A small audio embedding model, trained from scratch: held-out accuracy 98%, 78125 training examples.
Rows from block 6 of a small audio embedding model, named by matrix and row number. Rows with one number belong to one channel. Each number is 128 + 32 x the weight over its row's rms, rounded and kept within 0 to 255. All counts start at 0. Numbers have three digits each.
After each channel's rows are labels from the 100 clips, of 14976, where the channel reaches its highest value: "strongest on" is what is common among them. Only what is clearly more common there than usual is listed. The data: single English command words and digits, spoken by a formant synthesiser in many voices.
# convs1: 3x3 conv (model.blocks.6.convs.1.weight, 96x96x3x3, each kernel summed), inputs 0-47
# convs2: expand pointwise conv (model.blocks.6.convs.2.weight, 384x96x1x1, transposed), outputs 0-63

convs1.95:100137157114149126166131124019168101089122157147129122180118091125150113170138137035132093173144167079085096146103129117139118154150152129081066
convs2.95:128128056077091147049128128123128086100128131168128128166128128128096092128119128084128041128128128128134075151106170128075081128128096128134056164128128128108128128128128128128128128086108128
strongest on: intonation: rising; /oʊ/; voice: child-like voice

convs1.85:074154122080124097137100115111097151118110097156101091126142072121131106157140103092101060104137124057125125161129152116109133189113099148048101
convs2.85:128149128128128197087128128091128064133162128128128182157128128090187163199128128128069128128160153043100128128128188128128118111128066128128128201116128149148129150063119128145128128157128128
strongest on: voice: high voice

convs1.41:106073109152132139134126125021183076115114146144130110147125119088146126119128142079125118134100133115067056126079136153117134128124175132122069
convs2.41:128084059075113128088128133128108128128128117165181108128092128165113088128112128128128078128089150128128078136092149128128128187128128128135089128109077098128075092128128195128088088097083061
strongest on: intonation: rising; /oʊ/; mains hum

convs1.74:121104160194096176109150125099101104149107141133127107051140145126126187095134172106120159128079079132110139090148189097093148105120078122132136
convs2.74:128128032120128128128128128156099128128128128128156128128128087139128111128095143137128044128128195106034128128128128128128128128061055059128166128128099128174128128128164122128074128000128128
strongest on: /ɝ/

convs1.34:132179148101168121191168160146129130124118150180145161235128083159160128138178113114174103184203146099149117181108096093117125069140098121134097
convs2.34:087089055128084109128197128128128130107097103128128133128127128128128128099128128042113077055128127128124111165169142086128128132128128128128094172155128088107128128138128128039109127095203128
strongest on: voice: high voice; /oʊ/

convs1.86:130126096102100152085128133142097131171165090086115136089138186136108167088084093146123178100065088177105112085119114107143168141139090138128145
convs2.86:128128121162128128128128151085066161085071128092128162151178158085174157128128137067049128078177135117128158128128128120106124087117128164128128186175074128128172171128128137122166174114128146
strongest on: voice: deep voice

convs1.65:146125168128144120202119155081194114097105175166145131210127117108177127149180138065135109169170184096119137151118105124080125118152152144147101
convs2.65:151074128128128079126158225128128128128128128128117128173149128128006128210128154121128058128128128195133128128066108128128060128216128128140085128156093128107128128171128128102128128128165128
strongest on: voice: high voice

convs1.21:107130140149122133151097133120148142139041168117162113117135120142123124135171148129050113139149143111191166137204150101071085117109137139146156
convs2.21:128168072128149198186128128128128133128128128197156166128128248128128210128128128163079084128172128128128128128128119128103061066126128128128098096090128128126165172155100128128128180099128128
strongest on: voice: deep voice; /ɑ/

convs1.84:136126119115094140081128134140106131174189087080114130101149202144114172074095117140140195074066087181129128087125133119148180145114088145126144
convs2.84:128128104128128128128128161128128167090128128087128163149193128128172128128128128062088138080198138128128128128128128129109115067128128128132109128176109128128128185128128128128161190114085159
strongest on: voice: deep voice; /ɹ/; /i/; /θ/

convs1.51:106146091111145074087122132116108137118118117035134126061089132054131120109146112113108128098075142126091143141131084124082137135071129096097118
convs2.51:108128128128181170144205128114128183074146128128128198153128110081128146128128128128099142145174128128128128068128082128151112097215128128066146128159125128133128169178128128128128165128127128
strongest on: voice: child-like voice

convs1.79:121117165089113086151087097126131124138161116189126097145108128073163115133067126090119110104054166112150178104113133120079133156057135110072120
convs2.79:085128128128128186128174128128067128128111198123128152128128095119128128227128185133128128170128029134172128074128128128117128128118104142170128128128083128135128128070128128128172128128128128
strongest on: mains hum

convs1.16:120162166073149055094101113147096137128114092159117117187117092114142103149112106156074073123146156149152151141124054147127102131129140091185136
convs2.16:128128126102065128128128090128191128128128141128128070128128102128128103128061128128128128088062109144152106167128168230227128128114168128128166128128128083128091081075159144128122128128128128
strongest on: /oʊ/

convs1.44:070156083117111165099137106095121129119151118064080088074125118047107134122116102096121128073114117091119109121118187121088146156087105168007108
convs2.44:064128070128128147137150128143128102097128255128128128136128128128144128128128128128069128128128128079129133114128128128128153128128069128115128128128140128131128128058128128087128128128128153
strongest on: voice: deep voice; /ɝ/; /aɪ/

convs1.94:092115100139093162096130104092147091104105131136119098111084107065152127153104072087164084106084138098111056128074156193073108122073189143143080
convs2.94:109128057040128128128082128151173134128128134128128116174088096158161043144076128106128128128111128128128059166189196128111128170136109128102061134039055077128133112128124184128094093128108128
strongest on: /oʊ/; word: no

convs1.6:120103162156126140181083124109173083117088128162116100181137075107152104158156184108106098156167166088109089135076140132119096133127177105128115
convs2.6:110097108082066128042128156174113128103111123133128105150089133175090099171077177128128128126128128159097088175128180086107128167128128114106088128128111128128128128100070134128100089097128027
strongest on: intonation: rising; /oʊ/; mains hum

convs1.26:021187067108125121070155142131067182119107032076146156086131116124139117122123118118126101089113115123124080164116142121061107147076108123133123
convs2.26:109128128160113128107128145189190077128185128128080109128128128159128128177128216128128141128131128155056149187212180234202128128128029110068128128128084155144104120108128161128115112156108108
strongest on: clipping

convs1.3:111151121108131112077137144121109146129133122036143159051096128082123153089132093120108136077074131139104121143140107076085153125082089103107116
convs2.3:128130128128166162127128128079128128101103128116128196128169128074128149128124128111084138128196192098128128079128128128122098074128128128128099121128128128128145189165144128128147176128128125
strongest on: /ɪ/; /ɹ/

convs1.0:116146107138132111148127141117132125112118088174128111142130093132140075133107122142142082123153133123204094130093140185142102164125175131147066
convs2.0:128128051099192128106128128128128042136157190128124146132128128111128098128077162131091128086128128091039084138157181128128128128128128090092128191128128128128154128128128128128128157128159081
strongest on: /oʊ/

convs1.11:164083127143118130121074096171185079086103129119131082095128088128185079138103149164144099123086159108105106065072143206139111105073166129126114
convs2.11:128118127128071128113046095128128128063165129128128133131128128128101128130128128094168128082128157128128128151168155128157178147096198128128128133004128055159128128128128254128036128139089081
strongest on: mains hum

convs1.81:117145164124136132161153167115209131118114112239154140158137142139165130139207138114150119183192146118115145168134082140128110119128164139140111
convs2.81:128128128171187128186164128128128051128171128146128128173193205128075161128177128094151128172191185128128154189073200113128051128188128090122128121128085175128128189175128173183128128128128128
strongest on: voice: child-like voice

convs1.7:208158145129171101150101117157208132157107183147133139118148083174149120133142129172076099196202166110167165134172115166115099139128184139147183
convs2.7:128079128128075066128154153128037128096078108128080128128128128128128128128128128105128103128128094128128103048039128128102128128128130080128128128170197128128128052128097128128108128108128128
strongest on: voice: child-like voice; intonation: rising; /oʊ/

convs1.17:114118070114134108056102106127128089135121143059121096110112181125139155143148121132115177111106136116116143111122163093085115151095087127130133
convs2.17:128192095128128128128128128081128206159128128128128128128128128128146170128128049128128146090128167128134128054083128128128151128126165128128128128128128128128128128162125128146128128128128128
strongest on: /ɹ/; /i/

convs1.57:033144120154088150081112092089110129141119092076085077062125086061160115113111105077085101102131115106108105109134187094072148144102133163050122
convs2.57:128128064128128201128128107122128057128128128128128128107128128128128180128128128154128128128128134024128128120124188128122113128128128128128128200128148128128128128128128128106130128128128128
strongest on: /ɝ/

convs1.15:117081131075113102154105105122068102127143105183077116183113121119180153149090123112130119076128152110139119076121089114049146057038072106140130
convs2.15:128116128128105128109117128174175085128174145127057079128067106188128107120103128128137128128076128128128128135128128181218193177128128126082192128111128128150087076085128124073128066128128128
strongest on: /ə/

convs1.54:109084138147108120160077124097159105101059140155125082155112044106135085138148167120110073169148158092085073138090126171126099151110177145118114
convs2.54:102109128091098078040107164177112105117128156150128110153101128128071128142085178128128117128128167156071128183149150113128128128101128112073089169103088128149075128096088177128088128128104031
strongest on: mains hum; /oʊ/

convs1.90:147127131106138138162179115156145107140141124176120161171027126147060133172087079154146097061105115149136153126085098231099149125129158149116116
convs2.90:128085128171128040128128128128082128191128077029143128086128128128128161000128128128123137128128128144139175171105128128128128128148128128128128128130210171058128128128091128103100128210219179
strongest on: voice: child-like voice; intonation: rise then fall; /oʊ/

convs1.5:178142131101225129169177142153131127122117109119139151192083131091148120178100041142133117119171152119125156182142096163084141161125133066096143
convs2.5:170043128128128064128128128128057128128128085028128070094128139128137136128143117128123140046044011128128128128084128122139128128128096128192192150104184143046128128128128128094128128128233128
strongest on: voice: high voice

convs1.4:123087067109099148123154108126101088094184133149050103203159137113159179150094144133134130127169096146139154092110114164129197095070122108146109
convs2.4:066067068101107109083115128163155128121161150184103083128066128183128090123128128128128066128092128106128083147130146146112195179128128108128167128101128128128089077100136178045046064128128095
strongest on: /ə/

convs1.77:105134108122159094062153147060116144106104142045139177085082142069154144145134127081118139119132161127056136134157111117045092138089113092150113
convs2.77:128129128142128170128128134041059167068161128128128227195128128128128140128190103174186128236128147128128128128154128098121112049228104128128140128128128157128128229168128128128128207128109128
strongest on: voice: low voice

convs1.1:115160112114145122113160139114141186093130177098174162123151142118152135207195147076165096210187164106114144173155128111110117092167142109114093
convs2.1:128093128214082128130178128128128128136171098184128128128128233128040213146186089128128128117135128134154208164076128128128012128195088128128128128147128233096128128216128128128128128128128128
strongest on: voice: high voice

convs1.71:113084169109152092164115121072154103101074107158117130167097103059170060147149164085149101131137138098087064113085126140144075131106131128089112
convs2.71:128128128102133108146128230121171083061174128171128128128128128128128122128128128128128071073128165128057128201128157128133172128128116128102128173128128128128128128055038190128111128128128128
strongest on: mains hum

convs1.87:114061172164085180155111103134141096138157080148126103121173114093120155103086182125132148123065099132113115079107127150180149161122115147105141
convs2.87:128128086095093128128128137128081128107128182128128133128111128128128128128128197104128128148128155128049128134128128128128146152131077128128128128098128128128128128132128128000128098048128125
strongest on: mains hum

convs1.67:096106096125133129021104130136117129106107131121118104071127119098114142130155171120115145109128108115076090148177107115154132080088109094000118
convs2.67:100128100128128128128120128123128128095128239128102207143128111083128128114128184151064128187128128086115128128097128128128128128128114128128169128139128128128128128128124128073128141128128128
strongest on: /t/

convs1.42:065165092086117106119102154118128107091125061135135154126115097151154089091120086134109115100092093133126085138125066167144105151130164072125115
convs2.42:108128128061128087128128128128128121120128128114110127127112093128128063170091177086128128096128036128128066105138128113153131156090173128180128148128128071106141128071128128128156115147150085
strongest on: /oʊ/

convs1.2:074123071132098134037164123082125124107136123083110133131096138060169140126099091073152123063058122135087085149132147142071127039077152099092103
convs2.2:128128128110123128128128128129128128128185128206115128177109126136104102128128208128128062128094128128128093148160128098128128155128128112128128128106128087128135120128178128128053108128128128
strongest on: /oʊ/

convs1.39:095121160129128132175102141106138126108078105187120105174132049134146065145152158107131058155172151062141092140089147137132078185120138148127115
convs2.39:124067128137073128076111134181158128128128128102147112160108128163088128119088164128128097128128128141067128233147188169149128151128085109085102128113128128116128128128021117128101108123120128
strongest on: mains hum

convs1.20:110127118113117121108141121181080135197177067153116134173127154138114138103085110171154165116120084189117095133122108147160168167151053130138163
convs2.20:157128128128187056128128128128076106072128117052128151185128128128096128128147124128128124158128171128128128192083100128128128128128139191128075128160115128128128172230128128105193128128129079
strongest on: clipping